{
  "model": "spectrogram FSQ autoencoder",
  "dataset": "short pieces for a synthesised band: melody, chords, bass and drums",
  "train_examples": 26041,
  "n_mels": 64,
  "hop_length": 160,
  "input": "log_mel",
  "win_length": 400,
  "bottleneck": "fsq",
  "downsampling_factor": 8,
  "encoder_arch": "pvt",
  "encoder_norm": "layernorm",
  "encoder_norm_position": "pre",
  "encoder_activation": "gelu",
  "encoder_mlp_ratio": 3,
  "encoder_head_dim": 48,
  "encoder_fused_qkv": true,
  "encoder_qk_norm": false,
  "encoder_parallel_block": false,
  "encoder_inner_norm": false,
  "encoder_drop_path": 0.1,
  "encoder_patch_size": [4, 4],
  "encoder_conv_stem": false,
  "encoder_depths": [8, 8],
  "encoder_widths": [80, 160],
  "loss": "mse",
  "latent_channels": 5,
  "decoder_norm": "layernorm",
  "decoder_activation": "silu",
  "decoder_widths": [64, 128, 256, 256],
  "decoder_blocks_per_level": 1,
  "decoder_block": "basic",
  "decoder_dropout": 0.1,
  "decoder_attention": false,
  "decoder_upsampling": "nearest_conv",
  "levels": 7,
  "init": "kaiming_normal",
  "residual_init": "scaled_by_depth",
  "optimizer": "adamw",
  "learning_rate": 0.0023,
  "beta1": 0.95,
  "beta2": 0.98,
  "eps": 1e-10,
  "ema_decay": 0.995,
  "max_steps": 8600,
  "batch_size": 64,
  "epochs": 21.1,
  "lr_schedule": "wsd",
  "decay_fraction": 0.3,
  "final_lr_fraction": 0,
  "warmup_steps": 250,
  "weight_decay": 0.2
}
Rows from block 13 of the encoder of a small spectrogram FSQ autoencoder, named by matrix and row number. Rows with one number belong to one neuron. Each number is 500 + 40 x the weight over its row's rms, rounded and kept within 0 to 999. All counts start at 0. Numbers have three digits each.
After each neuron's rows are labels from the 100 clips, of 14976, where the neuron reaches its highest value: "strongest on" is what is common among them. Only what is clearly more common there than usual is listed. The data: short pieces for a synthesised band: melody, chords, bass and drums.
# fc1: MLP up (encoder.blocks.13.mlp.fc1.weight, 480x160), inputs 0-79
# fc2: MLP down (encoder.blocks.13.mlp.fc2.weight, 160x480, transposed), outputs 0-79

fc1.301:449485516447519472423504404475464489492469503498535535570514563492509476590510505458471467448508465552548506514511504486514453509538454431524493511436628496511507424424494504513493518475521584479553502501500463502506544474520529510499437485
fc2.301:560490496498476579551468523442571504524487542499470538461511530494522502505494476496632500452500479537556466538522442524431540488530528581488442512465524487593528499495389516502476473510498476471511475450490457456512510515385485480512476407
strongest on: tempo: 160 to 170 bpm

fc1.451:495547476475504582482557399515471550523403543497527544514460540516522518533555568559522511456484567492529540518534544519457441446452478449504519448519432533538467440575444537489491502471467474517517459453524545454492495446492513481433433499
fc2.451:466483509493507508494509522494528493506496671499493472483512503496506435511491496505504503498505488532532543489516487509482508516520468524486491514485489492786503511495325530503482471532486507487481567439490447507501525498525496515502478462
strongest on: square lead

fc1.198:471511505479496498559538582505537503514482504512509476471498420497553402531435521452461557558491504556571553536552538513431532544587494523526505513449526457506535477494494505468471490531421540477473504489482449513489569516406500475523469516
fc2.198:454527511461504481502478445571518540500524508440530491508489431566472496585464517416471585543496560483565563468540481528484523483470457518472528478461580430515486527568490509524491473608451462449468530495553515534607498468466469535531490547
strongest on: horn-like

fc1.37:451512476598501593491472502549524516498493505500482532459494572492541555500486493485612433510489498518587512511611479489518503560506527540534520493444527484501474512466490500482502462559453480490546429478499512446480456444360521527515413523
fc2.37:515486487489504524531525533480544495519484466509467614416514523490506427501504508501565539464501479548531500519587467511417523493518508546514465511514492517551508503480387491493456396484538469521543378471501503462486519590447461496499473456
strongest on: shaker; tempo: 160 to 170 bpm

fc1.325:538575504491505544468500486530509497508504531449509517443475511541532513561528549488465513497523528533529532545478523541458454577475469503460501450408497496535476491537460550539531504505486480479416502447537487464574537487539514558416487466
fc2.325:474479529515505510508499532512517482478512638509452527518512507488522452490495474501503512485502465481472476470511469487515508523516524480510486516509482505754542510471297504494487506512499516510514528489489535519479480472527485459506511475
strongest on: clipping; text has "clipped"

fc1.66:475487496413467483488613537601535507536509502498484493492516418486569580561467451534464473637490486499439473503547461489500474488480556469537536500458447467499444565578496506519477412584472582517489430488505507570550444507493470502501490527
fc2.66:527499617491491513525504490535467499444531457489506459538480462501529515545450463516431556536501474505450502548451421484501490528509547476518527518408463454397549474520603442496546527492510575504523572522508451553476452521585495472545511566
strongest on: tempo: 120 to 130 bpm

fc1.125:465531447421516511475475471459524511503483563495541416515485467504527397469465522453504539553495505498455531528485501498569467480512422533478474472588508444569392538535389519490504518593410498463476564441500519493590521485557479492464470526
fc2.125:489489515525501482499514489581502504497514631499489521527500482498476453534542491503518536491496503493536520451523490494489477509471496488487529504464520552721502463498282534501500476525522493530516515473488514498493463439519489481494509474
strongest on: string section-like

fc1.36:534517453503519490421551473553474521520454558474500475484486467521475563532540567526537511544503533470562549519541530498492441477498439468462540483469500500565474430522447545501496481467485547497437533457527487444537492434445545553445505464
fc2.36:508484491486515544507477490529504475492498658501513443504512504497475469501520502475501503496511506449466517491495512514469486485492475506500488513534502500772464531508309520505491489518489486486503453465499509478509482447509503493492514494
strongest on: text has "noise"

fc1.246:377500499555508478496545488494479511511483494510464464484516536523509525577488507491399463424495506544548444469505523502494466534536514531498496502454465543483510589574508498490501462561519517505471485500551401489471563491552516477498493477
fc2.246:505497504481486560514514497507544496507474381498524451526490508496505552489476479505428533493496502462497446525481446487466484500550549502483496498499486477298513520521680419510522526505473522500485484541476455481471485547495529492531499538
strongest on: tempo: 160 to 170 bpm

fc1.68:499467464407505547521441545434585471493589493513491451498551512494560508498461462408445529514512456432504452461497460450468528537566502521522484537538427431495504546513515482494481553438520553563487457516502542542528486527571456460557488528
fc2.68:489488491496530460490515504545459504476509598499474551495517510503484388509521527476473529488514498468454567439508532506501477481452467490519490515513497507697517512485346523502476426502556443505486491463519546531502537483528458448496471509
strongest on: text has "noise"

fc1.384:521517518490541503485457436531505473516518512436544507489506452548510517540506537484577521557537550511531527559521507560471519542463485480486490491402585478524480508606486516545470467492454521468497528478555480485607536486474470548468523477
fc2.384:540492550555468490527512551514488520484535463521429533548487494474509499482487446555488473493471442494467423488493431439536517565521587471507529492489475549491587498439457436475507519490565558557539552581469499549462475595537491462553547541
strongest on: clipping; text has "clipped"

fc1.436:511492501445479497506485460432549488512436466477538398530507562520530525539484498428472587458520540494503496483457474526488500466551489526466467509456532419459488556542531484522492543613430454420482477518481442481535516549481533512475452512
fc2.436:552482489460493532479469460427565458474476498526511489451491521469507487511455522438562555440490519486463461464437483505509516497523483558453437502486509481557509530504410476477494580560465475495493550517476496489515478528428489520479467483
strongest on: quiet level

fc1.371:514496483527491518507591519472475495520456502502463432544511532482544418414511504559401453501490504424546554493526542499508532497558491515538508513635453548498461517593509504504515490520490516568463429505465439554585529484570516470529581481
fc2.371:518511490506510498508489488523500497519503332502517495497490481502477481479502492504436496526497502475523540492504503489518483498511492509524526485537513507238501517508724463496500496504475486517493460561504522491502505512505505495509515532
strongest on: organ-like

fc1.205:556485414544514557504463503540495481535532528475470488556520431526510565441509548554564517499527532531506498575558474512492521511483473534547489502493501486528493482516461535525469461487474523472510574461498493479564573513576471523514444457
fc2.205:510471506512538395495505509505497487518505552502471572461523528497569426478461520500422459469508477473497513484486494487546496515515494476526512520532479520659563530457352462499452522485515478538519440499505588459456544475499499478481496502
strongest on: key: D# minor

fc1.139:472451561424553466524437468469531477497497456506482505527525502502570465551473488482411503461528545476444488437431481546546466501501528488566468526531477497453504596537554448521508596542530450486489530552514507500540504535556508450484524543
fc2.139:536492464535524491465499484538517523504484550492527416502505499507507554476452549518550506529493509564500515585538475494528489496530401442442549507511474493547518543496422552506512513531448497489451532444487470467496559432546562534447486440
strongest on: thin (high-pass)

fc1.28:470489553413490524484411534525536491478491503469582517484523465479532630445442551546449544622494529571508491489513544492493486496483529554486471520513444564489486541502494509513494516531436537453612571499473510456420504491552466493506441561
fc2.28:591454525484517478532428509551459505513526519504506467591524480492445548508461477497399575520517479449453482549498441488541541500557508498470490523435540419519592506491469413504478533554463512482524641517485503518490486493557481445526537484
strongest on: organ-like; tempo: 130 to 140 bpm

fc1.340:482552447520517559484560507491460554517461549494524483498468464517476542497540505541579510526484493501529538486562554497495465461508455483568537450497437542544492420482448545487494497530476549492493449449519478445470560473449491471436424476
fc2.340:433480527505512467496508497510503486482501649503487492506511508492507461519496486487523494487505497471493517467496516500508502505498499513505498517495506507766511519493281522498484500513512503506508556460495499542484481453518487484495485454
strongest on: tempo: 150 to 160 bpm

fc1.347:532499524607513519499549585549478490521500505454443442540522514516569465500513444557456573500467424602519529511526503458508544534548503516524523519504482510514546504439491494472476455493522533516461584487472441549431528503533508491518508511
fc2.347:436481499418502512458504451481532476493498467531531537494502465472474562542452553436556457487497543402530476442469516527440491484454493493471418514476529433481421502546475473481495530599481478435522469533493549499585438466445491562482516553
strongest on: clap

fc1.107:507491497445497546504524530514575466517474529507490481536503515491546532543464496476401428531497504563553524551487531585394487466505462443486409494491521449509435491481509517531491499506488498497540572507505483567591444484581501493413502469
fc2.107:482503486576501453510515517503497513551489477492497411570536465508443477500519496500488526522488474404374442475471548475569497509519509485400515500551475472481487489543523420502411558548500530392489487528514466540482498539476521492538511555
strongest on: string section-like

fc1.401:540521519537490501433563512504455493542505510491416531522482537515538532595519489434536592415504487526510511484537510535528541540440490418492508466454408504511491421405484521505447527501522538487532576486507495502554493486499546539510524488
fc2.401:470469511497518520474509498482478479446488643503473511520519523491514447511509493479511516465507497471426513455485507496520466489472503456523487527503476514743511500481304495499500508526522496506482534492495504536495503471534510456487468508
strongest on: clipping; text has "clipped"; thin (high-pass)

fc1.212:460473521518513534469495439482452496515488510481509502551506599524490579473544452574508447453511464474421479517454478486532449450447471461480505485535464539490436501495504506535503546473587523504597440501529541468532422491554529529525542489
fc2.212:523493533538480529508525549451468480479503520554478497506491537441510490459538458576529427479483435483402423506478526457511478529512562461501500508521435575517498468452481522463544547375546576561576462501467497485399471527555515463494539464
strongest on: horn-like

fc1.187:516488509540483455556413494497518507467490488500451516459492447484555470423466539485483437525491533496485529511476482463462516468533530584518498515524592518489527589543508492497540492519531440485447488506461499504442582540499447482510495507
fc2.187:477470508487508557485505493453515459458480616498494484536514528490517470508500490473526533457511504436434456470473489499515474494496502450513480523521478502728503512491313487505503548526508522504487532519482491507500465479525523464489478519
strongest on: open hi-hat

fc1.136:499497548503531504486561473506454510516464501501444438532485603516465518576493501493454516415493479508483490521501515510532488473474518480516497476458395517498509474524496486495477507539579500485536516497508479560441483509476525471503382506
fc2.136:503456565494501525426535494470457462476454506496458494555525575493568553536509482504511519433504480497446483509460496483528455457455521473569523542441453478479518449526515489509513513562541526496503510532480440557487479515452547457459440451
strongest on: harpsichord-like

fc1.290:484535504546510514486453466561518518486493485503505613494488500509538605476548531498478445466493561564515438481447371465467484541447513474549523493506555525499472552506484489486500483495535448489417452488510538484517502485464420520480535511
fc2.290:595488595433497507555471460397465500518544482506538410517526448492440493536436516495521507546495527444461539555412481506511520524486579540435472513448475502461488483546532483497469518534508479499593557510495482512461479561581449514554457587
strongest on: bass guitar-like; tempo: 150 to 160 bpm

fc1.213:480485505462496499454492461534443484509465490516497528545498525484506601539517534431469460487514542424504469442490545510522487461433447420527502485560558439474489521563534498548519482578511480486478414537492525491628453470502510529471573526
fc2.213:554509537553478484539484554468547518541526473530476469458480490470518511440457457561479460522472441587560469566525448470491566566586543546454508481505466543471579519442535498472495539441469552536546529497464477495422521570512499519523548458
strongest on: horn-like

fc1.235:400495512464432459529518570448446515489479489516474494478494524484535488501437502501481476500482467582560537506546584504509574411547476541469479514474513445501506476527509500476488508521457521464536439515484497559557506504424520490563492470
fc2.235:489528451430507464476464402499493525496512503468565455513477444540462510579471564403507567539498606432544539507504564537496502446460451511447497473459574466504452520587497510521508497605459440451476567488533522504600500463468480531488445510
strongest on: harpsichord-like

fc1.395:534531459370485462501524508504542542452484509537519495447479568476510469488510575465449330475455526522524474489506507510500514477552482507467537483604470532504497463520498507445538486464458485506454408501509567467474456486481579466442553505
fc2.395:452505550535509553506527553541449481426545518508449534554497495496450432511509425515543514507514441500407496465523465504527502531470565474523481502428496511605554478473414502485525458486542520503503567521540476580489510570521467452566525522
strongest on: quiet level; muffled (low-pass)

fc1.463:536548503499475512478522592519459518495515533441448438516461609554477520514511514558543545537516434557510516541529526558509498562496470451472496461447413432533499457542465530538531500513479544463548516470518454514561532489487499491484483472
fc2.463:544465532499510502496497530445525454483507539512448544488523531482544430493464486490557532460507463507460484461494465503525511513514522471532454528507467495690551501464321465494466500540510510499522491507486528510490509544513483454493486492
strongest on: clipping; text has "clipped"